config = dict(
    model='multi-label audio tagger',
    n_mels=80,
    input='log_mel',
    mlp_ratio=2,
    subsampling=2,
    positions='learned',
    kernel_size=15,
    num_labels=26,
    init='kaiming_normal',
    beta2=0.95,
    steps=5600,
)
Rows from block 7 of a small multi-label audio tagger, named by matrix and row number. Rows with one number belong to one neuron. Each number is 128 + 32 x the weight over its row's rms, rounded and kept within 0 to 255. All counts start at 0.
After each neuron's rows are labels from the 100 clips, of 14976, where the neuron reaches its highest value: "strongest on" is what is common among them; "loudest" is the band of the loudest frequency at the time of the peak. Only what is clearly more common there than usual is listed. The data: simulated sounds of rotating machines with and without faults. In brackets: how many of the 100, against the usual share in percent.
# fc1: first MLP up (model.blocks.7.ff1.fc1.weight, 256x128), inputs 0-127
# fc2: first MLP down (model.blocks.7.ff1.fc2.weight, 128x256, transposed), outputs 0-127

fc1.109 [169  69  96 191 108 151 108 105 146 105 127 127 111 148  87 150 173 111  96 118  71 131 105 126 145 141  91  81  99 100 199 159  40 151 190 150 147 133  88 121 147 122 146 115 138 106 200  86 180 153 130  34 149 113 148 152 158 138 180 119 129 116 141 127 112 135 115 185 109  69 123 180 132 117  93 154 129 125  83 163 147 170 160 136 105 109 110 169 130 165 125 153  73  99 128 144 122 130 148 150  90 134  70  51 137 144 100 106 157 137 139  62 117 150 122 109 117 141 142 140 143 100 161 144 147  72 113 168]
fc2.109 [ 99 130 107 119  85 114 160 150 102 128 100 117  38  92 129 128 121 129 106 100 147  99 127 154 151 149 161 155  86 157 117 154 127 125 125 105  96 141 196 198  69 165 150 144  96 173 109  87 131 148 140 195 220 132 118 154 132 117 124 186  89 150  89 164 132 140 115  67 111 180 130  91 112  94 131 137 119  96 114 155  65  77 115 103 132 165 118 127 120 117 111  64 190 146 168  59 119 134 144 113 133 150 118 136 169  69 176 126 158 119 172 126 117  62 152 144 141 121 138 134  98 125 168 128 159 146 190 147]
strongest on: speed: fast (69 vs 33.5); gearbox (59 vs 12.4); turbine (39 vs 12.4)
loudest: 2000 to 4000 Hz (43 vs 11.4); 1000 to 2000 Hz (41 vs 14.9)

fc1.220 [131  94 129 180 137 156 118  85 102 170 130 149 139 135 131 117 189 175 156 121 112 151 132  86 112 175 166 150  92 116 146  97  77 107 153 115 136 180 153 105 100 175 135 135 105 111 127 172 159 105 159 128 128 131 128 144 133 150 149  45  85 145  87 123 118 147 105 120 132 146 122  85  93 121  62  81 143 139 167 122  53 122 102 152 129 142 131 170  80 115  72 107 128 108 152 167  58 119 157 148 113 190 146 115  76 145 155 195 155 107 210 128  78  81 106 120 160 102 171 172 200 142 121 145  99 120 168 156]
fc2.220 [133 142 128  46 116 101 169 103 118 121 187 119 129 154 101 127 134 139 134  90 139 128 168 148 187 137  88  87 156 136 112 157 134 152 140  92 108 118 128 161 108 116 141 182  79 157 139 142  81 179 158 177 103 121 188 143 139 130 148 231  99 140 118 196 113 137 119  78 138 129  92 138 184 120 121  67 110 131  77 122  59 126 182 142  86 118  78  69  93 128 133 122 180 167 137  86 119 157  99 131 124 116 144 138 158  57 124 122 139  88 112 139  85 144 157 126 106 169 119 110  86 137 137 130 204 101 152  96]
strongest on: pump (100 vs 12.8); state: normal (82 vs 45.3); text has "fault" (82 vs 45.3)
loudest: 500 to 1000 Hz (53 vs 11.7); 250 to 500 Hz (35 vs 9.3)

fc1.175 [163 101 154 107  73 120 123  88 104 130 150  83 139 146  64 125 152 154 101 120  97 193 125 129  95 119  71 125 121 100 199 145 156  92 154 171 158 124 110 152 133 132 113 149 169 148 177  89 143 150 131 115 149  67 103 151 132 137 126 121 149 143 170 228 151 118 109 127 159  51 117 164 173  96  84 134 162 103  40 115 114 167 131  90 120 188 181 159 142 158 107 133  96 114  85 138 125 197  98 139  75 176 137 131 141 124 100 123 166 136  99 112 142 160  98 128 125 150 138 104 115 151 170 132 100 155  91 184]
fc2.175 [132 169 174 138 102 103  84  94 137 155 134 125  57  68 132  86 143 156 117  86 173 214 124 175 152 132 126 118  61 157 149 114 106 123  76  84 134 126 145 142 106 125 164 208  78 138  99  97  95 171 209 206 161 129 107 141 122 126  60 134  81 124 113 155 136 132 127  95 139 148 152  57 137  74 129 103 115 171 132 135 123  84 153 188 171 146 135 169 110 132 142 126 129 139 123  66 113 135  96 118 125 100 168 157 112 152 139 154 138  67 166 125 148 151 151 111  98  88 121 120 157 124 117 145 133 113 127  81]
strongest on: gearbox (65 vs 12.4); clipping (27 vs 7.9); text has "clipped" (27 vs 7.9)
loudest: 1000 to 2000 Hz (37 vs 14.9)

fc1.180 [121 135 110 123 110 150 152 128 148 115 148 146  95  95 105  80 178 147  83  98 101 176  98 177 153 118  89  99  89 189 162  62 130 125 107 149 174 133 101 124 176 106 130 117 153 165 150 171 115 161 173 163 144 146  96 130 123 179 211 127 152 129 158 121  85 111 112 133  90 138 177 120 117 161 137 126 175 134  77 136  95 177 163  42 188 130 165 110 138  81 121 119 141 131 143 197  64 126 117 127  94 175 157 128 157 109  67 139 168 166 123 132  90  71 119 113 143 109 105  85 142 150 113  94  93 107 127 183]
fc2.180 [122 135 118 125 114 139 134 182 152 151 144 212 129 171 106 149  91 133 136 174 146 162 202 139 119 128  86 100 161  77  96 107 157 123 129  74 130 126 122 134 109 115 107 111 168  47  84 167 131 145 107 143 151 137 173 155 123 100 163 122  98 136 154 117 109 128 169 135 194 132 124  85 184 135 121 123  88 119 128 118  70 133 131 114  98 133 161 214 149  86 150 183 110 147 173 125 120  76 131 136 130  65 169 147  58 104 112 106 113 132  51 140 141 167 111 131 139 140  68 119  93 123  66 109 119 103  67 164]
strongest on: conveyor (63 vs 12.4); muffled (low-pass) (43 vs 12.1); thin (high-pass) (29 vs 12.1)
loudest: 250 to 500 Hz (40 vs 9.3)

fc1.94 [111 179  73 154  97 118 120 167 145 139  77 174 130 125  99 111 163 168 118 108 127 121 146 154 115 151 125 166 140 141 136  94 146 170 118 106 132 133 146 101  70 109 131 144 147 128 114 132 123 132 225 133 113  90 108 120 196 120 110 177 101 140 113 132 108 155 103 147 206  75 119 102 170 131  87 100  63 105 135 131 169 142 140 250 127 149  63 133 175 100  57 130 144 137 141 120 181 119  83 170 148 151 120 138 103 130 107 136 172 119 175  74 164 158  91 120 124 177 125 127 155 113 134 166  97 107 134  80]
fc2.94 [119 146 101 105 103 154 181  45 162 119 176  88 101  92  88 164  90 123 135 164 131  73 148 145 146 132 143 148  97  98 116 164 131 145 122 129  95 156 157 147 109 134 119 150  85 159 160 210 155 149 165 133  58 109 134 183 164 175  85 188 132 154 116 155 136 130 121 182 141 158 163 135  66 195 132 129  94 106  74 143 133 168 176 105 157 146 108  90  90  91  80 117  66 135 125 124 124 140 137 143 138 136 131 175 165 145 121 134 111 118  96  68  64 165 128 105 127 144 132 135 145 114 149  74  59 146 143  92]
strongest on: pump (71 vs 12.8)
loudest: 250 to 500 Hz (38 vs 9.3)

fc1.203 [169  59  89 162 127 144 120  89 133  77 139 118  73 144 127 129 184 150 207 133 152 176  80 108 124 190 164 145 103 120 133 157 122 131 135 127 138 125 176 135  51 114 121 163 107 128 154 141 113  78 218  78 133 120 103 128 153 110 163 142 130 203  51 169 112 100 152 153 161  89 118 163 147 173  72  80 112 128 110 170  99 131  93 114 170 160 147 120 119 152 119 120 171  94 153  97 123 157 148  86  60 165 152 109  76 117 139 160 120 167 162  90 100 141 147 105 124 146 105 125 135 157 129 111 139 141 139 100]
fc2.203 [124 150  92 132 130  88 181 146 123 157 107 170 129 130 153 141 138 122 104 162  92 140 151 119 161 127 144 139 205  80 108 186 132 126 180 126 129  91  80 151 117  98 109 143 143 120 125 152 115 131 145 171  68 138 124 104 118 119 171 164 127 125  94 118 126 131 114   4 133  99 107  69 141 112 140 131 132 100 144 146  83 108 149 116 109  60 144 105  94 119 141 115 171 113 177 153 104 119 101 161 138  88 122 116 149  77 136 116 146 115  85 178  85  91  97 111 151 177 154 145  81 126 137 172 202  75 224  76]
strongest on: reverberation (74 vs 35); text has "room" (74 vs 35); text has "reverberant" (74 vs 35); fan (42 vs 12.8)
loudest: 500 to 1000 Hz (31 vs 11.7)

fc1.158 [129  80 111 133 152 159  74 107 107 142  96 178 114 145 122 125 179 133 152 139  80 156 130 112 101 120 167 153 124 149 127 118  91 119 116 150 126  98 190  75  65 160 100 158  94 104 128 168 138  71 169 110 118 170 111  76 151  97 130 103 102 144  89 137 102 111 103 168 127 156 135  65 109 105  74  71  82 177 164 116  79  92 133 130 126 145 138 133 113 120  81 163 195 112 163 151 135 122 133  84 135 127 136 122  67 129 185 119 125 102 245 123 142 116 109 105 140  77 155 162 143 167 105  98  92 128 198 136]
fc2.158 [127 112 162 112 105 117 164  99 111 171 181 153 134 128 130 134 163 198 112 169 158  88 155 144 135 128 121 141 155 129 114 163 148 136 179  84 143  79 142 172 106 122 124 232 123 144 123 144 106 149 185 137 135 135 122 143 157  97 141 185  72 119  94 141 122 134  98  38 178 157 130  74 193  78 127  49  78  98  54 145  78  89 132 159 114 153 150 145  97 123 120 136 168 128 163  93  79 156 106 133 100 131 156 151  67 102 134 112 122 120 145 147 100 144 141 107 103 166 100 145 122 122 122 128 157  83 150  83]
strongest on: pump (100 vs 12.8)
loudest: 500 to 1000 Hz (33 vs 11.7)

fc1.124 [129  70 164 118 143 140 147 167 101 124  84 124 122  73 135 107 139 149  87 119  83 154 118 119 158  88 115 105 152 146 105  75 113 101 120 163  70 118 119 106 138 167 154  76  81 166 142 150  88 115 157 105 139 144  84  74 193  98 142  83 124 164 157 159 119 126 118  85 120 166 124 162 126 114 156 110  99 139  71 115 160 174 134 122 169 226 175 196 144  64 158 123 148 109 158 131 127  84 112 127  26 169 151  48 120 119  98 128 138 148 117 110 126 106 139 169 133 129 146 155 115 108 175 122  87 132 141 161]
fc2.124 [136 160 143 130 111 161  32 167 149 112  84 104 128 145 143 112 104  96 172 147 175 206 136 116  59 141 153 193 149 158 137 159  89 103 132 118 106  91 145 116 113  87 110 140 164 104 116 111 123 135  97 182 121 200  81  72 121 135 105 147 152 104 176 115 117 132 172 122 128  76  62 141 168 140 120 109 145 167 124 114 140 122 153 141 119 137 134  77 141 174 148  76 135 164 137 128 158  99 136 115 123 129 140 136  71  79 111 107 150 112  44 145 108 162 106  43 105  96 162 157 151 118 122 163  70 165 134 153]
strongest on: conveyor (74 vs 12.4); muffled (low-pass) (46 vs 12.1)
loudest: 1000 to 2000 Hz (38 vs 14.9)

fc1.165 [160 108 116 142  97 157 131 121 145  71 126 196 163 115 104 107 129 104 188  26 120 138  99 160 173 180 120 187  62 159 108 100  80 112 118 102  95 153  72 130 111 133 106  62 125 101 158 140 136 173 139 149 101 139  69 109 152 198 144  98 144 160 188 101  99 131 102 131 143  96 164  74  78 123 144 130 168 158 129 127 116 116  97 111 199 114  92 157 130 103 147 107 131 161 114 161 104 168 112  83 128 127 139 122 154 145  97 148 149 133 116 131 144  63  97  69 146  89 162 115 170 149  85 146 144  92 143 133]
fc2.165 [144 175 148  89 107  72 108 107 108 133  52 127 124 201 129 145 166 126 146 160 110 143 189  73  75 133 114  89 166  77 130  82 183 138 114 124 147 160 121 111 103 104 112 140 149  84 117 133 137 155 173  94  95  93 147 193 155 204 113 105  83  95  78 124 123 138 134  96 172  88 120  80 184 162 129 125 121  92 203 142 170 121 159 121 109 110 190 159 121 167  68 152 100 143 157 146 106 127  78 131 141  97 115 149  95 146  91 140 180 115  67 145 119 161  96 103  99 132  98 116 128 128  94 134 121 139 119 169]
strongest on: speed: fast (72 vs 33.5); fan (55 vs 12.8)
loudest: 250 to 500 Hz (46 vs 9.3)

fc1.252 [121 134 128 135 107 136 135 135 123  76 181 120 144 102 137 190 129 166 115 133 138 157  76 155  96  95  95 167 154  80  82 115 119  97 115  63 166  84  77 194 120 122 183  75 218 196  79  82 100 154 114 103 165 152  82 110  90 108 124 100 119 148 171 153 136  83 124  83 131 137 144 111  45 138 100 142  77 134 113 125 151 115 117 120 142 159 139 111 136 143 131 112 127 120  90 118 121 151 172 128 150 163 108 163 189  99 133 101 107 139 126  84 153 127 165  94 123 132  70 130 159 181  96  88  84 144 135 187]
fc2.252 [135 110  93  91 172 136 131 152 163 113 114  88  69 144 152 102 103  60 116 114 148 117 198 156 170 130 132  95 101 127 139  91 155 142  90 122  99 166 222  75 112  83 100  72  21 153 144 125 151 104  92 130 151 143 132 132 142 216 102 179 103 171  97 123 124 118 202 128 118 109 119 162 156 125 130 134 144 122 125 123 136 119 109 134  90  91  82 113 141 139 143 134 141 151 141  86 144 125 146 127 141 137 115 122 132 144 133 141 189  81 125 161  87 138 190 152 127  56 149 108  60 116 183 158 148 107 145 133]
strongest on: state: faulty (100 vs 54.7); air leak (99 vs 13.7); piston engine (44 vs 12.6)
loudest: 4000 to 8000 Hz (39 vs 4.9)

fc1.20 [108 139 173 146  27  85 171 120 113 105 117 118 143 101 143 129 138 165  78  89 127 119 137 196 124 124 109 126  88 149 153 102 117 104 170 177 136  81 218 200 133 166  62 129 128 141 147 163 134 139 166 170 124 149 156 123 108 126 138 126  76  73 155 158  91 158  99 146 187 134 136 141 112 126  72  79 108 119 142 110 105 135 162 118 143 180 153 145 140 156 118 143  32 106 100 110  92 107 170 131 190 150 135 123 196 155 140 149 177 132 167 123 105 121  83 132 103 115 104 151 148 119 170 105 104 123 141 125]
fc2.20 [139 128 204 132 128 151  62 163 156 133 159 114 152 202 112  68 117 109 207 165 152  96 146 122 106 127 118  99 124 120 156  91 153 147 153  87 110 101 106 128 134 158 100 165 107 132 141  69 113  98 138 122 127 152  97 171 124 196  82 159 104 106 165 118 134 129 120 152 116 111 128 128 181  80 120 121  86 167 108 119 110 169 142 157  91 126 168 115 102 190 136 130 124 135 126 110 112 149  92 134 128 126 111 168 103  86  62 151 161 132 109 207 147 116  95 108  40 108 119 138 168 108  56 115 110  65  84 180]
strongest on: conveyor (83 vs 12.4); air leak (62 vs 13.7)
loudest: 250 to 500 Hz (28 vs 9.3)

fc1.138 [ 47  89 123 207 137 136 183 114 123  99 103 107 158 130 137 140 133 131 132 109 117 118  50 122 145  99 170 161  92 107 123 138 125 149 122 147 143 171  92  67 145  98 130 137 127 161 127  69 115  94  81  45 112 114  98  85 182 122 108  95 218 109 149  92 121 166 154 140  91 117 102 169 102 154 163 194 117 133 109 138 198  60 104 137 184 109 129 108 116 109 139 143 128 151 129 129 135 162 120 149  82  85 128 153 157 142 123 140  98 125 159 128 164 105 120 105 186 162 122  84 158 111 141 177  87 150 111 174]
fc2.138 [125 144 151 113 100 161 113 130 142 192 124 105 141 108 120 184  89 172 140 111 124 131 126 126 147 127 157  90 122 114 112 124 111 158  24 146 104 155 150  95  79 190  66 103 119 185 146 133 156  80 113 121 158 105 148  87 139 156 174 112 141 136 112 191 136 131 169 136 113 190 153  72 119 154 125 100 127 154 107 119  89 101 122 156 149 148 167 121 156 100 172 167  75 126 109 117 122 115 184 140 130 113 132 132 126 179 119 222 154  98 153  97 136 108 125 117 143 115  25 120  66 125  84 195 144 124 133  95]
strongest on: state: faulty (100 vs 54.7); rattle (97 vs 13.6); piston engine (36 vs 12.6)
loudest: 1000 to 2000 Hz (78 vs 14.9)

fc1.235 [137 163 143 135  62 162 140 127 145 117 115 169 135 121  80 152 119 107 101 132 142  99 120 111 143 178 105 104  76 167 138  94 133 156 133 163 131 107  95 196  93 137  24 114 159 117  91 168 170  93 157 190  84 149 126 168 148 181 127 102  67  68 117 127 114 134 112 132 134 144  95  79 143 128 139 116 127 132 111 191 183 157  82 140 180 141 118 123 126 166  85 145 140 177 133 133 118 184 110 154 159  81 149  96 159 108 175 158 170 107 136  83 167 144  81 123 139 139  95  77 128 174  88 112  62 102 122 136]
fc2.235 [138 124 107 120 157 155 156 104 119 212  95 102 133 150 125  56  51 123 149 144 150 129 167 160 162 140 143 130 125 132 154 147 104 116 141 100 153  92 101 108 140  87  48 140 141 150 135 130 102  99 125 157  91 144  43 125 163 143 140 132 159 116 183  96 133 130 123  98 143 142 119  85 190 150 129 136 149 120  94 149 101  80 124  78 120 137 146  52 102 176 101 180 120 139 185  91  96 103  88 115 121 161 167  96 101  92 110 120 116 160  58 159  66 149 126  83 171 171  96 172 105 132 176 177 134 139 156 141]
strongest on: quiet level (71 vs 29.3); gearbox (43 vs 12.4); electric motor (36 vs 12.3)
loudest: 500 to 1000 Hz (30 vs 11.7)

fc1.127 [140  64  94  91  70 129 156  75 102 122 112  96 131 180 127 166 160 132 159 116 108 111 115 117 139 110 101 117 135 134  92  98 136 128 159 203 126 123 142 149 156 106 101 105 149  66 166 106 139  92 183  96 136 127 152 154 142 149 136 123  68 102 142 173  85 140  71 138 172 103  94 159 187 103  99 115 146  93  87 115 155 127 100  80 175 160 178 140 167 122  51 136  73 136 132 155  84 167 167 126 104 106 128 134 182 166 166 153  97 126 141 135 106 130 134 153  81 143 145 147 120 137 186  63  61 137  93 183]
fc2.127 [121 135 163 134 184  84  66 150 142  99 139 121  98  89 156  57  81  76 134  95 126 151 136 164 151 144 172 153 108 105 135  60  97 108  79  83 124 179 181 136 123 107 155 176  57 145 144 125 116 141 128 158 113 128 143 111 133 135  87 130 141 155 107  80 115 133 127 108  70 156 147  44  97  86 118 131 101 168 165 128 140 101 226 160 109 136 120 145 114 123 163 108 152 139  69  83 158  99 115 135 165 150 110 163 104 150  82 144 140 149 164 172 141  82 136 163 106  91 187 121 141 125  93 116 151 131 160  77]
strongest on: gearbox (97 vs 12.4)
loudest: 1000 to 2000 Hz (39 vs 14.9); 500 to 1000 Hz (34 vs 11.7)

fc1.132 [158 163 134 168 134 119 119 121 108 129 138 151 134 167 107 120 147 128 111 147 167 186 133 142  76 130 153  55 125 184 139 176 101 134  94  87 137  96 152  90 117 118 110 136 196  96 121 127 156 130 122 172  96 158 114 178  88 148 124 174  59  91 126 150  89 129 154  87 117 123  86 104 107 116 158 132 148 103 166 149 123 128  84 157 190 206 128 106 100 130 102  66 106 160 151 108 152 111  73  93  96 202  83  67 109 133 112 158 140  73 177 153 158 128 147 113 118 123 111  95 190 115 135 124  65 180 171 137]
fc2.132 [124 150 134  64 101 119  77 145 137  90  66 148 111  75 135  93 104 156 131 123 103 145 136 148  82 123  99 197 193 126 144 140  91 147 126 152 108 102 132 175 131 133 139 134  57 163 112 155  63 105 148 129 112 116  73 124 140 153 123 180 154 146 147 148 110 139  46 131 141 181 192 144 105 136 102 113  88 184 145  79  98 177 136 180 119 128  98  72  99 162 156  76 203 117 108 170 128 109 146 126 151 152 146 173 161 129  96 127 145 142 127 168 158  43 103  96 133  96 160 148 153 132 141 114 139 104  94 110]
strongest on: pump (83 vs 12.8); speed: fast (67 vs 33.5); air leak (39 vs 13.7)
loudest: 250 to 500 Hz (36 vs 9.3); 500 to 1000 Hz (32 vs 11.7)

fc1.80 [114 153 120 145 132 157  54 115 126 127 133 131  91 128  84 122 151 119 120  94 126 144 107 148 121 100 104 141 110 146 121  96 104 122  55 102 109  96 134  73 111 162 194 144 137 159 122 161 121  73 128 119  94 102 123  46 199 163  86  94 113 138 118 114  89  51 123 118 121 153  80  95 120 157 114 113 113 162 151  72 126 116 125 216 166 209 155 160 144 127 103 173 170  99  92 134 118 152 117 114  59 201 129 117 143 163 140 161 112 101 212 148 125 102 170 124 119  67 113 133 115 137 108 103 132 116 112 129]
fc2.80 [ 95 167 149  85 116 105 139 110 107  80 134 118  98 139 168 124 196 148 151 197 109  48 149  80 133 164 111 200 192  52 155 113 145 103 144 139 151 122 197 210 135 138 112 182  69 132  94 103 110  99 181 103 185 126  95 159 146 108  71 130 105 110 127 118 121 126 109  96 137 164 174 111 126 120 140 105 135  74  85 136 131 182 122 128 117 138 187 144 116 201 118 126 116 144  87 148 116 107 132 120 132 115 177 145  99  85 121 114 153 146 115 149  65 166  98 111  99 113 143 135 104 102 117 101 109 153 136 152]
strongest on: pump (100 vs 12.8); muffled (low-pass) (29 vs 12.1)
loudest: 250 to 500 Hz (37 vs 9.3)

fc1.182 [118  84 163 182 170 159  86 108 154 135 165 175 131 143 124 129 131 120 113 114 106 209 106 167  63 131 123 131  92 109 148 101 107  82  76 170 158 147 117 140 116 195 123 153 157 183 134 153 129 143 204 151  85 135 112  75 203  85 110  85  90 154 144  88 131  93 132 120  96 138 113  74 133 166 151 107  74 128 107 135 155 113  92 124 113 159 145 157 117 126 111  99 150 169 154 143 128 139 104 144  76 114 197 137  83 157 122 189 146 156  95 152  72 105 134 166 161 121 115 143 143 100 129 144  53 181 114 119]
fc2.182 [127  93  87  89  69  86 224 132 128  84 110 153 149 122 116 173  98 127 140 167 119  96 126 130 205 146 108 150 166  84 140 124 168 110 241 135 135 159 146 147 121  93 111 100 115  74 148 127 113 121 119 101  93  72 120 143 108 120 153 130 138 131  76 118 148 117  72 130 206 100 146 132 204 133 123 167 181  61 119 147 127 146 167 105 146  58 124 166 161 130 132 102 116 108 142 142  76  95 149 118 156 106 132 109 135 130 108 122 180 144 101 116  74 158  62 145 114 140 149 118 140 117 133 109 159 101 155 126]
strongest on: pump (92 vs 12.8)
loudest: 250 to 500 Hz (26 vs 9.3)

fc1.84 [110 122 101 132 106 174 144 149 169  95 110 142 205 136 114 163 123 155 146  97 155 100 146 138 197 147 119 109 131 122  75 117 143 196 164 115 101 165 118 122 132 144  75 137 102 102 132 120 129 157 114 133  91 128 148 149 175 158 119 154 148 146  98 146 147 158 146 138 103  64 122 112 149 112 116 179  97 129  56 122 181 109 120 159 166  93  60 120 172 109 116  99 117 152 173 118 149 110  97 148 167  99  97 198 180 135 165 138 108 103 153  51 101 177 135 139  78 189 174  64 170 172 149 101 106  76 152 157]
fc2.84 [149  91 173 119 122 123 180  89 155 163 149 174 108  94 126 146 136 144 128 194 139  72 141 171  98 130 106 221 194 150 119 139  71 114 119  82 129 130  96 152 132 170 129 161 104 136 111 153 122 165 172 162  99  95 134 181 153 131  86  70 130 155 160 123 131 127  57  97 169 167 118 101  68 106 150 115  87 106 135 136 153 196 186 168 130 142 115 132 100 108 145 132 112 129 120  85  98 105  47 131  95 143 120 141  90 123 114  87  86 200 142 139 114  73  88 120 175 152 136 142 157 106 110 104 127 114 110 103]
strongest on: reverberation (88 vs 35); text has "room" (88 vs 35); text has "reverberant" (88 vs 35); compressor (67 vs 12.3)
loudest: 2000 to 4000 Hz (40 vs 11.4)

fc1.15 [136  74 171 188 117 127 140 149 169 157  86 185 159  88  66 184 125 173 135  77  71 150  96 120 100 100 103  89  47 102 131 172 112  83  96 137 188 162 105  52 140 197  96 121 194 143 164 131 123  84 126 124 114 147 116 154 119 169 143 107 137 137 133  99 179 144 115 110 117  55 136 175 127 149 125 126 115 116 113 139  96 146 159 125 147 155 166 163 108 107 187 154 126 116 141 126 125 116 108 117 131 187 170 140 117 116 115 105 151 125 133 165 138 111  99 140  44 140 150 144 117 131 190 112  77 109 116 128]
fc2.15 [154 110 149 123 158 107 133 100 128 108 125 187 119 124 174 112 101 125 138 108 162 159 139 125 114 134 116  42  71  95 123  84 101 104 101  73 135 199 118 149  90  63 132 169 182 168 144 146 152 148 118 174 153  76 141 176 150  95 171 117  91 136  83 131 134 131 144  87 149 108 114 117 151 206 121 116  83 152 151 150  91 105 130  70  89  75 107 184 119  98 103  94 174 154 138  99 148 136 108  88  76 139  60  97 128 112 124 121 151 111 150 141 165 127 205 151 136 138  86 123 182 152 105 146 185 109 102 146]
strongest on: quiet level (76 vs 29.3); turbine (71 vs 12.4); text has "room" (70 vs 35); text has "reverberant" (70 vs 35)
loudest: 2000 to 4000 Hz (46 vs 11.4)

fc1.17 [105 128 129 136 144 215 126  99 138 111 160 160 141 121 131 152 149  72 153  89 125 143  91 157 135 161  77 129 142 130 152 158 104  93  95 164 131 122 127  93 144 171 137 122  90 165 128 134  95  14 156 179 157 166 120  93 111 115 168 140 171 197 130  84 124 115 139 141 109 113 113 177 117 174  64 119  55 140 104 131 108 144 145 180 148  93  80  88 126  79  93  75 140 161 119 133 134  58 103 177  93 148  91 109 129 112  86  98 148 144 148  98 103 122  92 114 123 110 145 117 106 140 185 119  99 127 191 172]
fc2.17 [115 141 158 118 175 235  28 130 135 146 172 124 121 152 111  95 124 182 137 181 151 103 170 135  94  95 140 129 111 205 123 147 105 111 115 152 178  70  87 138 139 141 119 106 176 127 140 146  89 191 147 102  94 169 122  72 125 112 135 129 138 104 157  81 121 141 146 164  94 148 139 142 191 123 127  82 149 147  57  93 165 168  94  96 126 151 142 150 140 144 166 169  73 115 115 121 104 159 134 131  94  83 189 160 121 132 136  74 101 142  98 174 118 143 113 145 109 135  98 145 131 125  89 130  89 151  90 104]
strongest on: reverberation (100 vs 35); text has "room" (100 vs 35); text has "reverberant" (100 vs 35); conveyor (71 vs 12.4)
loudest: 1000 to 2000 Hz (60 vs 14.9)

fc1.81 [ 93  82 106 133  88 124 153  95 139  98 170 130 109 147 106 160 113 135  90  84 149 131 121 160 151 140 144  42 106  92 108 121 127  91 118 156 104 208 161 150  93 137  97 156 137 154  94 140 141 181 137 143 179 120 165 130 151 111 114 117  86  94 118 161 108 114 197 146 138 105 150 138 102  88 128  76  99 136 123 168  71 104  62 156 138 140 109 122 136  59 107 142 132 145 139 157 122 183 186  98 106 123 116 105 145 116 110 159 148  94 209 135 148 129 149 132 140  83  92  47 153 205 152  88  95 197 119 128]
fc2.81 [135  77 156 160 149  95 171  88 149 149 124 151 149 115 153 118 128 106 128 114 114 165 188 148 103 108 103  81 179 121 129 148 177 145  84 104 144  75 143  37 121  92 197 121 128 127 120 126 188 111 105 122 109 108 102 126 128 175 158 175 137 148  89 163 126 114 162 107 136  65 178 154 204 130 126 149 129 117 154 137 135 183 179 131 120 107 122  88 108 138  60 174 148 120 110 137 126 183 115 117 120 155 140 180 136  67 148  92 109 155  96 122 107 168 158  79 152  61  91 133  82 127 133  66 112 101 172 100]
strongest on: state: faulty (93 vs 54.7); bearing knock (90 vs 13.9)
loudest: 4000 to 8000 Hz (42 vs 4.9)

fc1.207 [ 86 188 101 189 138 189 122 117 137 136 113 122 191 130 129 122 147 179 121 108 154 100 119 168 111 120 165 145 135 163 123 131 135 100 100  83  94 130 129 111 184 139 102  71 108  65 132 116 134 127 129 151 106 154  84 135 123 136 115  93 113 130 165  92  77  80  91 190 122 126  98 122 143 129 119 120 116 122 150 102 122 143  56 144 112 181 196 144 121 185 145 125  93  72 132 155  67 149 149 172  92  77 163 166 163 191 148 161 140 130 147 164 124 147  91 163  32 119 134 100 140 137 149 101  61 105 167 143]
fc2.207 [128 160 144 115 134 172 129 128 130 201 135 183 145 114 149 134  99 108 135 193 184 140 147 161  74 122 141 120 194 124  97 135 104 111 102 145 140 104  87  95 124 137 168 175 192 113 115 136 189 120 134 183 112 177 112  90 137 171 142 121 118 124 116 131 131 105 205 105 139 107 139 104 121 167 132 108 139 122 108 102 123 144 129 113 115  86 107 111 104 123  65 134 153 142 145 117 118 209  92 115 126 112 108 168  70  87 131  56  63 102 128 151  55 162 139  28 126 135  75 145 170 152  77 110 135 141 148 124]
strongest on: state: faulty (94 vs 54.7); imbalance (56 vs 14); rattle (49 vs 13.6); air leak (44 vs 13.7)
loudest: 1000 to 2000 Hz (50 vs 14.9)

fc1.188 [114  83 113 149  96 128  96 109 128 120  47 119  89  86 140 107 149 173 196 116 116 119 146 104  74  95 171 154  36 104 156  83 109 161 116 128 215 164 126 124 100 130  83 131 194 129 138 108 147 116 147 118  90 106 163 137 207 123 144 124 120 105 148 118  84 104 113 164 136 164 104 136 139 102 169 104  99 105  95 160 115 129 114 130 174 169 164 114  88 122  92 131  93 142 152 138 156 131  94 123  94 100 151  85 119 121 114 172 145 135 117  54  91 125  74 193 127 121 171 159 132 160 133 132  60 173 166 112]
fc2.188 [126 183 139 161 108  60 177 142 125 124 151 127 161 111 128 130  91 111 128 118 114 138  79 133 197 126 159 150 186 125 125 163 193 130 146 105 107 101  61 104 138  66 118 136 120  87  91 144  60 145  79 139  74 104 145 125  79  68 115  89 169 131 138 135 120 132  82  95 170 126 112  48 143 132 141 181 237  99 162 150 139 150 117 137 150 108 145 103 141 174 114 162  96 123 140 114  72  91 110 131 168 110 155 125 115 133 147  84 112 154  89  98  91 169 101  92 163 168 108 143 123 124 119 149 174 145 143 103]
strongest on: state: faulty (89 vs 54.7); rattle (61 vs 13.6); grinding (36 vs 14.2); turbine (34 vs 12.4)
loudest: 1000 to 2000 Hz (42 vs 14.9)